From a checkpoint of a small audio captioner: encoder depths [2, 2, 3, 2], normuon at rate 0.038.
Rows from block 3 of the audio encoder of a small audio captioner, named by matrix and row number. Rows with one number belong to one channel. Each number is 50 + 15 x the weight over its row's rms, rounded and kept within 0 to 99. All counts start at 0.
After each channel's rows are labels from the 100 clips, of 14976, where the channel reaches its highest value: "top examples" is what is common among them. Only what is clearly more common there than usual is listed. The data: songs of 200 made-up bird species, synthesised, often over outdoor noise.
# convs0: expand pointwise conv (encoder.blocks.3.convs.0.weight, 768x192x1), inputs 128-191
# convs2: project pointwise conv (encoder.blocks.3.convs.2.weight, 192x768x1, transposed), outputs 128-191

convs0.197:50 49 38 52 37 42 56 48 58 74 19 50 33 69 38 50 24 69 45 53 34 56 26 35 61 26 47 55 66 64 28 60 54 62 42 70 30 49 57 46 62 42 51 53 36 53 55 46 65 65 34 49 59 50 69 38 68 66 23 52 32 42 49 37
convs2.197:45 52 51 31 73 74 52 52 58 54 57 50 61 50 28 50 85 47 34 48 46 38 43 54 88 24 03 67 60 42 30 39 59 48 56 58 34 38 48 52 77 66 56 52 35 53 69 62 41 27 49 59 60 62 51 70 46 36 66 54 63 45 46 48
top examples: upsweep; first syllable: upsweep; high song; arch

convs0.131:46 63 31 50 27 61 27 44 63 43 33 56 56 77 67 34 56 37 44 85 49 42 44 62 65 72 73 33 80 51 50 34 40 29 43 60 61 39 43 58 59 53 72 50 71 39 59 46 26 35 62 45 52 37 48 32 36 69 35 55 68 57 66 19
convs2.131:36 17 54 67 79 27 54 40 28 40 52 45 60 42 44 82 23 64 39 12 62 59 44 46 45 61 19 52 37 80 40 68 74 56 35 58 51 68 47 32 54 57 44 54 60 59 63 40 33 33 35 30 55 49 33 54 43 64 60 38 47 55 24 42
top examples: first syllable: upsweep

convs0.306:46 38 78 29 75 51 39 35 45 67 58 44 08 34 61 74 40 65 68 59 55 49 59 60 42 58 29 53 24 32 63 56 41 64 62 48 50 64 23 76 35 58 74 29 51 19 55 57 34 53 51 41 38 58 49 00 62 60 52 44 48 17 60 78
convs2.306:51 53 37 80 63 49 34 60 49 42 69 27 74 40 59 33 68 50 65 46 62 56 61 60 69 37 46 36 80 42 71 30 55 67 20 47 67 37 34 82 50 73 60 41 49 75 75 63 47 79 32 69 49 21 50 64 60 66 10 47 19 36 45 13
top examples: downsweep; first syllable: downsweep; click

convs0.518:43 35 57 55 24 57 57 37 25 47 57 78 65 55 58 38 48 33 50 47 53 46 63 45 21 27 52 36 66 21 42 36 49 15 37 56 62 57 54 19 46 58 54 45 44 34 59 43 43 60 76 54 59 60 55 72 36 55 49 65 34 67 73 57
convs2.518:58 60 63 61 63 17 21 29 44 10 73 45 43 52 54 43 78 51 51 56 36 42 67 53 49 43 56 47 71 46 59 65 64 25 66 46 64 53 70 59 45 57 55 63 58 48 77 60 37 53 54 69 32 42 71 46 23 44 47 59 54 34 22 67
top examples: click; upsweep; first syllable: click

convs0.500:61 61 66 46 34 40 42 55 57 35 47 55 42 52 51 68 34 57 51 44 41 69 43 43 34 33 62 84 61 54 41 50 59 66 55 63 68 45 59 55 28 42 39 64 49 58 37 52 17 47 65 60 25 41 77 37 61 68 77 81 48 37 41 35
convs2.500:69 57 53 61 33 61 38 35 65 54 45 35 39 50 44 53 67 73 76 72 36 57 80 55 40 36 32 63 18 54 58 37 34 19 47 42 46 54 36 60 62 42 52 40 50 55 59 54 26 30 52 52 33 72 41 30 56 53 23 22 38 35 54 45
top examples: upsweep; first syllable: upsweep; fast repeats

convs0.331:69 40 40 41 39 43 40 38 37 72 65 40 66 32 61 45 61 27 28 53 45 64 55 48 50 49 43 75 54 70 45 55 51 23 54 28 52 47 73 61 57 28 45 27 52 46 37 46 43 58 68 66 32 42 60 48 36 54 67 45 50 53 59 54
convs2.331:48 52 44 83 73 48 51 50 55 52 54 61 43 63 58 60 60 39 41 86 38 40 51 51 68 43 31 31 54 69 40 54 07 56 43 44 51 79 49 68 65 50 56 42 74 69 75 70 44 33 42 76 35 49 40 47 80 25 59 45 33 57 43 54
top examples: steady whistle; first syllable: steady whistle; click

convs0.265:42 38 40 47 25 88 48 30 77 53 48 38 64 83 52 52 67 70 61 39 72 60 41 50 55 50 47 45 61 52 61 41 43 72 64 42 80 71 36 44 41 43 35 60 54 62 30 32 52 55 47 45 50 14 48 45 41 56 43 58 73 55 40 65
convs2.265:49 43 61 44 61 49 58 80 54 45 84 40 41 36 40 27 68 43 49 55 48 55 40 68 60 96 59 73 70 42 53 43 66 51 70 54 49 39 60 54 47 35 70 47 46 54 41 51 38 46 72 34 49 45 50 51 64 68 43 53 67 21 43 40
top examples: click; arch; first syllable: click

convs0.287:58 25 52 59 71 20 42 48 49 41 33 47 55 48 72 34 52 77 78 54 36 70 46 68 40 57 51 71 44 64 55 47 41 65 59 57 65 57 09 50 59 22 72 37 39 61 62 53 53 64 65 35 60 60 68 14 66 49 54 51 72 15 77 53
convs2.287:43 42 68 54 71 38 53 62 49 64 60 43 39 53 49 36 27 59 73 71 44 63 39 63 49 60 14 46 35 39 66 33 61 51 63 43 35 59 57 60 57 63 22 58 50 69 52 53 55 51 49 67 56 56 34 58 44 42 35 90 29 60 51 46
top examples: rich in harmonics; upsweep; fast repeats; first syllable: upsweep

convs0.170:45 65 57 85 54 59 57 53 74 61 48 38 34 40 44 45 61 61 60 43 26 19 86 35 72 42 69 49 44 65 51 53 48 70 60 47 54 39 55 49 56 49 39 25 29 38 64 14 35 68 42 36 47 63 34 47 41 74 41 41 58 43 80 42
convs2.170:44 40 44 26 42 49 36 61 64 62 43 31 66 33 73 52 18 57 39 35 54 57 43 39 35 51 46 54 62 40 47 45 62 68 46 47 74 57 52 59 52 19 51 70 69 51 83 56 32 74 41 75 75 45 54 57 37 42 60 49 52 33 63 51
top examples: steady whistle; first syllable: steady whistle

convs0.640:55 48 61 63 44 61 37 59 75 70 54 79 46 41 43 33 76 85 54 26 49 50 42 21 47 71 43 28 46 70 35 56 43 41 59 08 31 58 50 48 63 61 35 32 54 34 64 55 80 35 75 30 36 66 65 65 70 55 53 50 75 37 23 53
convs2.640:59 21 55 54 50 52 16 64 47 30 17 36 34 25 66 62 56 50 59 57 53 68 41 62 68 48 81 50 57 48 30 69 36 59 49 49 65 57 50 37 60 34 34 59 50 61 27 82 58 80 51 46 74 52 69 50 47 31 44 50 13 47 64 32
top examples: high song; downsweep; first syllable: downsweep

convs0.154:60 65 37 61 49 47 42 51 54 67 66 36 47 57 73 37 60 50 52 37 71 45 48 44 48 21 49 38 37 58 33 56 52 50 68 49 71 62 59 55 24 38 15 57 48 62 64 56 50 59 56 42 38 31 54 57 48 68 46 18 41 55 57 49
convs2.154:67 56 74 41 52 86 57 57 34 28 52 35 44 30 80 47 55 41 45 34 69 60 29 45 41 27 13 57 66 55 53 65 77 26 33 46 45 34 53 52 39 35 43 48 64 60 70 47 49 60 54 40 43 53 40 29 45 41 30 56 51 21 48 66
top examples: first syllable: upsweep; first syllable: dip

convs0.427:76 41 55 41 57 75 60 36 57 46 61 26 33 77 54 36 63 58 37 75 51 56 18 42 56 51 42 70 62 31 35 41 60 49 44 63 36 31 33 32 56 55 43 47 40 24 49 61 45 33 23 27 37 71 69 31 70 19 63 53 48 22 54 69
convs2.427:69 53 50 45 57 51 63 44 63 41 59 31 56 56 50 25 61 50 76 49 79 42 18 57 22 38 37 54 47 64 48 48 74 49 31 60 48 51 45 60 45 53 51 45 53 58 27 64 61 26 45 64 82 55 27 47 64 67 37 43 56 33 66 60
top examples: harsh note; buzz; first syllable: buzz; first syllable: harsh note

convs0.357:42 52 58 65 47 63 56 49 29 47 35 51 46 54 55 33 38 78 32 41 34 53 63 41 24 40 44 29 75 71 59 55 45 38 07 61 40 38 26 58 51 45 43 73 42 55 62 47 47 59 40 52 46 35 41 54 39 37 56 56 47 37 36 66
convs2.357:56 73 40 42 33 47 69 28 54 67 58 64 39 78 45 48 55 56 53 72 50 37 59 48 41 39 71 39 43 54 59 62 64 44 82 71 78 25 57 37 71 38 42 36 77 66 40 38 61 51 72 40 23 64 35 66 50 46 79 53 53 34 47 62
top examples: downsweep; first syllable: downsweep; first syllable: harsh note

convs0.307:40 50 38 29 45 57 37 85 38 69 35 62 60 63 48 46 42 57 43 52 30 57 66 46 29 91 35 62 74 76 48 66 45 49 42 62 40 49 52 51 43 73 28 47 54 48 43 54 45 57 34 28 74 62 48 53 52 61 69 41 55 13 24 80
convs2.307:39 50 21 44 55 46 69 46 40 51 27 44 61 83 36 36 55 37 61 33 46 56 58 31 55 57 33 54 53 54 49 63 44 50 86 66 72 51 51 53 62 46 37 68 44 86 27 28 37 68 45 56 35 55 61 40 43 53 80 66 37 60 39 15
top examples: mains hum

convs0.463:43 46 43 64 39 72 38 47 39 81 62 80 64 41 52 60 27 62 55 62 51 24 45 42 60 44 71 39 38 57 37 67 61 70 63 71 60 70 47 58 19 24 52 44 41 61 62 63 62 73 58 48 62 36 75 62 01 39 36 50 47 25 57 37
convs2.463:68 63 49 22 24 39 42 51 19 70 38 27 67 64 27 33 70 36 44 34 57 56 80 14 43 51 46 52 42 53 58 67 60 51 24 30 42 53 64 60 89 51 39 80 59 71 50 54 48 17 59 53 40 76 71 48 48 55 27 38 53 63 38 54
top examples: high song; downsweep; first syllable: downsweep

convs0.573:72 49 48 66 35 35 53 67 54 59 65 68 78 69 39 41 69 53 46 39 44 84 43 52 51 44 69 18 67 26 30 71 60 67 72 43 42 49 37 56 14 29 58 99 70 60 54 67 57 63 39 58 61 26 29 65 69 26 41 61 63 61 49 71
convs2.573:33 39 56 51 65 57 36 47 80 50 93 36 63 29 52 53 51 51 27 57 19 58 49 55 28 53 33 57 38 80 43 56 50 51 51 52 47 61 41 58 45 33 99 30 34 32 44 65 54 44 47 30 40 70 60 71 60 48 42 51 59 35 66 35
top examples: upsweep; first syllable: upsweep; high song; harsh note

convs0.713:39 22 40 34 38 59 38 55 77 77 67 67 51 48 60 56 58 48 48 50 46 72 38 71 87 61 54 39 27 60 44 61 67 57 63 67 45 13 68 86 42 51 42 42 29 47 65 30 61 52 39 29 44 37 47 30 56 53 62 53 46 64 43 49
convs2.713:50 76 39 57 54 62 53 48 78 50 56 35 28 49 48 37 50 56 68 53 64 71 62 57 68 32 39 64 20 32 57 50 52 63 49 68 33 56 29 55 45 30 87 46 71 63 61 34 55 45 33 49 43 40 21 58 28 57 41 26 51 67 26 49
top examples: upsweep; first syllable: upsweep; click

convs0.722:58 60 29 72 60 34 32 35 59 57 55 34 56 41 48 37 38 64 54 37 43 44 73 77 48 47 26 59 60 63 34 57 63 73 60 24 12 51 58 43 73 64 56 39 66 33 53 34 48 52 35 66 63 40 32 23 38 45 40 31 50 72 54 03
convs2.722:63 46 69 71 36 24 78 53 48 68 45 38 55 48 38 51 38 45 48 50 70 51 50 17 45 41 84 47 66 66 59 35 39 61 41 32 24 73 40 42 48 48 46 81 42 57 57 64 17 42 29 42 39 42 54 37 71 70 23 51 48 75 35 86
top examples: downsweep; first syllable: downsweep; high song

convs0.186:39 65 66 19 53 46 34 50 37 52 38 64 70 47 54 67 43 37 46 40 45 46 50 19 37 44 68 45 44 42 52 13 48 52 41 57 39 53 68 43 37 55 36 54 53 55 69 65 24 34 43 41 67 45 74 59 64 37 51 51 78 38 34 35
convs2.186:39 47 42 64 60 43 43 34 72 40 45 24 51 18 42 64 42 37 28 44 82 48 33 44 62 55 36 45 36 46 31 36 33 36 41 51 42 84 56 63 45 91 73 27 77 60 20 47 57 70 27 42 68 49 57 57 45 65 60 53 32 35 62 53
top examples: quiet level; rumble; clipping; text has "clipped"

convs0.34:29 35 51 82 51 48 69 61 47 67 56 55 57 24 48 62 42 64 32 74 66 30 45 69 56 73 59 56 45 70 88 63 60 53 68 44 65 33 54 37 29 34 65 80 75 69 32 60 60 41 48 39 56 47 29 46 42 43 45 42 48 57 43 73
convs2.34:39 25 53 41 48 76 50 54 67 32 57 51 55 53 32 40 72 37 38 37 77 29 64 51 53 19 38 47 59 66 53 64 72 56 12 18 34 52 53 31 63 46 58 51 53 68 51 62 61 52 42 36 52 72 54 52 46 70 66 55 55 30 53 63
top examples: steady whistle; first syllable: steady whistle

convs0.412:44 12 50 47 87 81 62 52 59 93 30 63 39 48 71 48 34 42 50 71 59 55 54 56 22 49 47 35 55 51 67 66 24 55 88 65 50 72 59 25 53 45 67 43 31 53 56 41 38 79 61 51 69 48 74 46 62 66 44 58 38 56 44 41
convs2.412:63 33 62 33 47 74 43 25 41 39 80 59 30 41 54 50 65 66 51 40 56 64 58 36 54 57 72 54 31 31 39 65 22 46 47 00 13 43 48 56 39 28 67 53 42 64 82 70 34 27 72 50 45 64 52 37 54 44 97 00 70 65 91 56
top examples: click; fast repeats; first syllable: click

convs0.366:53 51 29 48 37 59 68 77 60 40 66 38 38 47 45 69 38 46 54 47 56 45 67 46 50 69 26 54 42 31 27 55 41 43 29 49 48 41 56 46 38 33 81 57 25 59 87 72 87 51 45 64 49 58 51 41 35 66 28 38 23 85 46 58
convs2.366:63 60 30 54 27 90 39 78 63 58 70 56 84 43 55 55 59 41 55 50 33 48 82 49 58 61 46 33 34 32 73 44 46 51 37 89 45 45 54 59 68 67 80 52 55 71 69 83 64 59 57 59 68 75 49 74 70 77 47 71 56 57 37 47
top examples: first syllable: upsweep

convs0.582:34 75 70 52 22 30 47 32 12 51 36 53 55 40 67 49 53 67 67 33 49 62 35 69 44 17 58 27 49 43 77 46 57 52 48 43 47 62 37 53 34 26 56 53 33 60 63 76 70 18 29 64 75 51 52 54 75 65 34 52 68 31 39 50
convs2.582:65 34 29 53 39 56 73 56 61 20 68 46 46 51 64 41 48 62 43 44 45 58 31 34 54 34 64 69 44 87 46 59 53 58 63 29 44 65 32 32 84 23 62 42 48 41 73 39 56 49 46 29 73 38 65 53 88 52 51 41 47 61 61 27
top examples: downsweep; harsh note; first syllable: harsh note

convs0.672:66 64 32 65 64 59 43 59 58 46 48 73 69 37 59 46 17 21 60 64 57 67 37 24 23 45 47 34 66 40 35 67 61 66 50 93 41 48 64 52 57 56 58 38 67 59 65 70 66 58 53 50 62 56 58 40 76 63 40 33 69 63 43 59
convs2.672:49 76 29 47 40 48 53 46 44 37 41 17 75 55 56 69 32 56 49 21 66 25 61 40 72 51 38 51 51 63 42 54 47 44 52 80 61 42 79 52 65 48 58 26 61 35 51 50 34 59 50 35 48 78 48 63 28 49 42 46 45 54 44 37
top examples: steady whistle; buzz; first syllable: steady whistle

convs0.356:52 43 24 33 60 55 46 54 45 54 46 52 82 50 43 50 52 50 48 69 55 70 54 44 64 41 49 50 65 50 81 67 79 64 25 48 34 61 50 51 69 39 45 29 49 39 64 71 31 44 18 33 33 61 49 65 43 41 18 31 39 62 49 57
convs2.356:36 49 59 34 53 44 70 52 57 27 44 90 48 36 30 54 55 39 51 33 47 52 40 42 49 22 48 31 48 56 34 46 75 45 50 73 42 29 56 37 38 53 56 79 57 49 47 48 46 36 53 50 64 52 16 24 36 59 60 35 36 65 34 68
top examples: low song; upsweep; click; first syllable: click

convs0.65:48 34 61 64 27 79 53 38 90 73 53 70 47 60 66 39 39 66 30 39 56 35 83 40 62 55 59 42 58 66 44 40 34 37 28 37 30 74 64 43 64 49 20 51 49 31 63 63 78 60 53 75 35 37 67 68 56 56 81 70 55 62 36 42
convs2.65:59 25 40 46 68 64 44 31 59 36 65 38 41 49 69 48 70 50 76 36 58 60 16 54 61 58 44 56 66 56 30 67 68 63 76 54 52 62 66 48 60 60 60 42 47 39 47 72 47 49 45 48 70 41 41 54 37 47 51 31 31 44 28 79
top examples: upsweep; first syllable: upsweep; click

convs0.542:47 41 71 43 32 36 58 48 47 60 69 75 30 58 55 42 44 62 61 44 57 68 66 82 78 70 62 36 64 71 42 72 29 70 64 61 60 86 56 49 52 63 60 47 48 61 57 51 62 40 64 68 57 54 23 30 34 37 48 27 24 65 40 51
convs2.542:42 47 33 41 17 81 36 59 76 64 52 50 79 34 66 71 53 48 50 54 48 60 75 43 42 67 31 43 28 27 65 40 52 61 51 35 58 48 65 00 60 44 59 73 78 45 64 50 39 52 24 54 47 45 39 44 67 37 74 67 78 75 53 61
top examples: low song; rich in harmonics; click

convs0.220:70 72 29 48 57 16 65 57 44 67 43 64 51 32 58 41 52 54 40 43 44 45 76 64 60 31 60 64 36 51 54 55 63 66 55 64 21 69 38 37 39 88 40 52 47 39 43 24 73 48 44 32 64 54 67 64 31 61 76 52 40 58 65 45
convs2.220:42 32 75 62 27 50 30 46 34 44 57 58 40 35 22 63 63 34 49 50 49 54 10 46 64 30 27 59 27 52 61 48 41 45 53 20 56 48 55 56 51 51 59 57 40 59 23 50 84 50 30 58 62 51 90 62 71 47 47 55 50 46 42 48
top examples: rich in harmonics; steady whistle; first syllable: steady whistle; buzz

convs0.504:51 57 45 33 74 56 30 68 53 45 26 65 45 41 35 66 28 46 77 63 31 53 68 36 38 51 40 35 73 38 52 41 44 58 44 50 67 49 55 55 53 39 43 50 60 59 72 45 70 61 63 48 37 54 09 18 70 56 40 44 27 48 63 32
convs2.504:56 53 36 35 42 67 42 26 27 36 57 61 43 75 23 33 55 52 39 54 54 50 65 36 59 36 28 25 49 53 63 57 58 43 78 49 46 73 66 59 68 64 34 43 46 48 55 56 27 56 56 34 41 62 67 22 71 53 39 71 41 56 74 80
top examples: first syllable: upsweep

convs0.188:10 68 52 13 39 57 65 74 32 38 19 49 62 36 32 30 38 82 42 61 46 40 25 54 56 67 36 64 38 55 38 79 68 35 58 34 50 45 56 57 55 31 53 70 51 65 46 71 47 60 52 26 25 38 64 69 34 70 49 56 30 60 37 54
convs2.188:58 65 48 62 43 42 53 58 57 76 29 31 39 76 42 52 53 46 28 59 23 61 35 39 66 13 51 43 74 21 65 46 46 49 58 31 68 42 41 66 73 61 88 48 48 56 53 57 66 65 48 56 63 62 28 48 65 58 38 27 29 34 50 58
top examples: rich in harmonics; upsweep; first syllable: upsweep; click

convs0.93:72 42 41 59 45 50 36 58 45 70 57 56 55 44 64 58 33 49 53 89 49 55 62 76 65 41 54 50 58 48 66 74 68 55 65 55 46 80 69 13 29 40 55 65 60 41 50 57 56 32 15 27 55 54 39 44 67 53 53 74 77 31 41 30
convs2.93:38 22 43 49 28 55 82 48 41 66 31 45 65 67 47 41 61 47 53 44 64 67 65 41 67 39 45 55 31 65 56 57 52 44 45 77 68 78 78 62 50 57 19 36 46 55 61 57 76 68 36 33 56 50 40 44 46 36 50 39 48 55 27 49
top examples: downsweep; harsh note; click; first syllable: harsh note

convs0.567:87 39 68 45 46 44 49 78 56 74 25 64 39 21 81 46 43 56 59 59 48 36 60 48 70 46 44 23 52 57 57 63 76 36 55 41 78 64 65 44 57 65 38 69 39 35 52 45 33 75 49 79 52 39 52 51 33 35 37 43 44 74 38 72
convs2.567:27 29 33 46 49 53 42 38 42 58 71 56 36 38 42 51 57 53 35 43 73 34 56 57 39 35 32 64 27 42 51 40 64 45 50 65 37 47 59 27 67 57 50 74 49 66 57 35 57 75 20 66 59 63 74 38 69 57 27 42 54 66 58 54
top examples: click

convs0.151:53 48 45 23 57 44 73 19 53 38 41 54 63 55 41 20 44 55 61 38 39 82 60 31 71 59 39 32 65 31 55 40 39 48 48 47 39 53 59 32 61 63 40 18 49 40 58 61 23 46 58 38 41 43 74 27 23 48 41 24 38 38 56 61
convs2.151:46 48 38 48 65 55 28 53 56 69 43 48 31 72 39 24 51 32 42 17 58 52 56 63 58 68 71 50 37 15 61 35 62 30 44 35 73 46 37 24 32 53 99 30 68 60 42 27 38 73 64 38 66 60 42 50 55 48 87 44 42 52 48 64
top examples: rich in harmonics; downsweep; fast repeats; first syllable: downsweep

convs0.613:53 49 56 46 32 47 60 66 37 59 63 81 54 72 64 40 51 71 56 47 47 56 45 22 49 51 28 58 60 56 43 35 46 38 39 71 68 70 58 43 51 39 48 59 60 60 46 43 48 43 17 37 46 54 46 53 70 61 31 56 47 28 45 72
convs2.613:42 65 56 43 17 32 43 54 46 36 65 48 33 31 60 36 50 59 67 53 36 43 45 41 24 45 55 58 69 30 53 83 88 71 37 65 40 52 77 59 50 33 51 47 46 51 42 47 63 38 84 64 52 41 57 21 56 50 34 53 62 57 37 24
top examples: mains hum

convs0.552:34 45 61 28 78 49 41 49 57 38 44 72 41 84 54 75 55 41 53 38 46 38 63 33 58 75 48 39 58 79 27 83 36 76 47 29 35 44 63 71 68 78 70 55 60 38 66 44 79 54 44 15 46 79 36 63 55 65 24 51 62 38 61 21
convs2.552:35 70 45 42 50 78 32 83 38 40 35 62 41 71 57 48 34 87 33 58 58 91 39 46 57 38 28 60 48 32 43 56 56 70 53 40 39 65 43 50 63 58 37 41 69 70 54 67 77 57 70 17 47 74 73 36 55 55 50 22 77 54 64 50
top examples: steady whistle; fast repeats; first syllable: steady whistle

convs0.644:51 67 52 17 43 43 67 57 43 61 44 43 56 42 51 56 37 62 00 23 67 69 67 50 53 45 63 40 56 56 39 41 50 61 59 60 43 44 18 37 53 55 66 47 49 20 54 41 51 39 29 45 67 58 25 77 54 57 50 47 65 32 39 70
convs2.644:51 51 66 32 41 47 63 52 57 71 42 43 59 63 57 31 43 52 57 37 44 54 57 56 66 25 43 44 49 41 29 56 51 15 58 46 53 46 66 65 50 39 38 70 35 63 69 55 47 63 29 71 60 71 53 35 53 54 43 36 50 57 86 64
top examples: click

convs0.454:55 81 40 47 36 49 61 46 61 43 47 30 64 37 82 54 41 42 42 32 68 58 43 60 22 48 63 43 31 78 25 67 38 70 45 66 46 51 52 29 43 39 37 50 61 64 59 49 50 24 65 24 79 50 76 35 11 56 48 62 61 85 48 66
convs2.454:54 52 62 48 40 63 34 32 58 46 64 65 52 55 53 41 58 88 61 56 48 70 38 44 66 33 25 44 35 36 82 41 50 57 22 05 42 72 66 36 07 64 53 39 61 29 57 37 75 24 46 81 39 49 23 44 34 55 40 62 60 60 27 49
top examples: click; rich in harmonics; upsweep; first syllable: upsweep

convs0.149:56 48 37 61 45 41 49 34 46 50 46 28 24 36 62 50 47 57 29 52 62 58 89 51 59 44 51 32 41 22 40 58 23 73 71 69 55 48 44 83 72 60 17 49 49 36 59 60 48 43 70 47 48 51 72 77 67 33 55 49 33 65 26 38
convs2.149:34 40 55 52 31 36 52 50 50 25 56 73 62 67 40 42 86 47 36 35 66 23 62 25 61 20 60 44 26 66 30 67 67 18 32 43 39 45 34 55 63 37 42 36 17 39 38 30 50 38 40 57 44 28 45 68 56 36 35 36 87 52 35 67
top examples: downsweep; first syllable: downsweep

convs0.610:56 47 27 45 45 51 32 57 26 65 79 23 56 57 48 59 34 65 47 23 44 31 53 37 55 47 54 44 55 63 52 46 57 71 48 50 44 47 65 42 62 46 30 47 53 43 36 57 60 60 62 53 30 42 43 47 70 40 69 54 61 51 07 32
convs2.610:46 60 39 57 55 68 68 64 18 39 59 56 50 43 67 29 67 67 27 56 48 67 35 27 51 52 56 38 44 63 49 33 34 46 46 73 37 39 21 27 64 32 56 32 70 23 41 64 44 31 31 65 28 60 68 68 60 66 51 71 46 21 67 58
top examples: first syllable: upsweep

convs0.549:70 72 31 47 51 76 51 75 57 59 64 68 63 62 56 67 46 83 47 40 31 63 47 45 38 51 80 65 70 60 53 33 66 49 29 41 32 52 57 52 57 69 25 45 61 52 43 70 49 48 41 43 51 60 61 37 11 48 70 38 32 45 76 43
convs2.549:34 61 36 48 56 56 48 26 58 54 40 62 78 26 23 49 38 32 53 44 28 59 52 69 28 58 48 26 57 81 58 41 48 21 46 70 67 69 65 62 58 48 41 55 30 57 68 52 58 64 49 38 72 43 25 46 68 83 41 63 43 52 66 60
top examples: high song; downsweep; first syllable: downsweep

convs0.380:18 70 39 35 66 59 36 44 30 55 50 50 62 33 41 81 56 50 58 55 45 54 21 57 28 38 28 35 70 34 33 55 48 35 54 43 51 39 72 38 31 58 39 46 28 40 59 35 48 79 56 62 28 56 52 34 38 46 56 39 67 52 38 72
convs2.380:39 41 43 68 36 51 26 58 59 69 54 51 51 41 68 78 62 66 26 40 25 81 52 49 65 42 29 53 58 36 50 09 35 28 43 55 59 39 48 30 77 18 54 44 72 26 32 49 82 66 64 64 43 53 63 47 76 62 45 42 44 39 42 48
top examples: low song; upsweep; first syllable: upsweep; click

convs0.740:63 72 57 46 58 47 21 60 51 49 23 54 63 29 38 25 43 58 63 11 72 61 62 19 47 48 56 45 52 50 71 59 50 46 39 68 34 60 73 67 40 26 43 63 70 56 45 62 46 51 36 57 45 24 32 57 24 36 50 74 57 40 30 47
convs2.740:27 61 48 55 42 38 57 48 65 37 43 58 65 29 38 79 24 53 35 30 36 12 60 38 59 35 42 49 20 46 16 38 52 49 52 48 43 56 64 53 46 56 30 48 70 57 76 31 62 85 61 82 66 19 48 57 57 37 59 60 33 39 28 38
top examples: mains hum; crickets

convs0.428:58 44 53 76 34 13 07 62 51 43 48 31 48 17 71 50 58 26 38 51 65 59 44 41 39 46 37 36 83 43 28 34 38 26 72 31 61 66 52 76 54 41 61 30 37 59 59 46 62 43 50 73 43 44 36 51 31 57 60 63 29 71 39 45
convs2.428:21 49 63 29 35 48 38 36 56 73 49 33 61 47 73 44 71 34 56 44 45 40 54 59 51 40 43 53 57 40 49 26 41 36 32 80 46 49 63 48 04 63 55 59 49 61 38 82 66 41 46 55 53 59 55 71 55 34 21 65 56 51 26 79
top examples: upsweep; first syllable: upsweep; high song

convs0.355:47 25 43 52 58 41 54 81 23 58 58 42 35 20 74 21 54 35 58 54 37 52 62 41 39 64 76 55 81 30 55 44 60 55 35 51 44 46 40 38 26 55 71 68 25 55 48 43 55 51 63 49 58 23 45 34 46 36 51 60 25 53 35 55
convs2.355:28 43 31 37 55 28 49 53 52 53 51 53 48 80 15 64 54 60 38 36 26 52 28 58 88 47 56 40 79 68 40 42 66 43 51 46 44 31 31 66 50 70 76 54 73 45 42 78 63 74 47 47 40 65 44 75 30 46 64 70 33 94 40 46
top examples: downsweep; high song; first syllable: downsweep

convs0.529:40 49 62 73 16 48 54 44 28 54 48 52 39 69 62 40 23 44 43 64 51 55 51 50 38 81 44 55 38 37 46 14 29 63 48 77 58 83 32 64 24 41 52 70 40 61 55 50 63 48 65 12 64 67 52 68 43 28 39 57 49 72 43 38
convs2.529:68 48 42 61 53 38 51 40 28 67 39 40 43 43 40 68 40 54 46 46 55 52 75 73 36 54 36 76 71 74 56 70 54 61 36 52 58 34 73 63 53 35 47 67 74 44 49 63 53 53 47 63 49 66 62 85 30 54 63 44 54 78 35 35
top examples: rich in harmonics; upsweep; first syllable: upsweep; click

convs0.507:45 66 42 50 49 45 42 57 48 63 55 64 61 76 49 56 59 46 41 47 67 43 83 35 32 66 74 45 29 54 50 42 47 21 55 42 53 61 32 50 70 56 34 54 60 52 48 35 51 59 66 27 46 39 54 80 46 65 65 28 47 46 64 66
convs2.507:64 53 20 36 38 30 45 82 53 49 67 45 29 65 46 58 56 24 43 75 48 39 41 42 46 53 50 37 60 46 50 68 77 36 79 73 67 27 44 34 65 50 35 29 69 35 50 68 31 54 63 48 65 55 51 51 59 39 62 38 70 24 61 47
top examples: harsh note; dip; first syllable: dip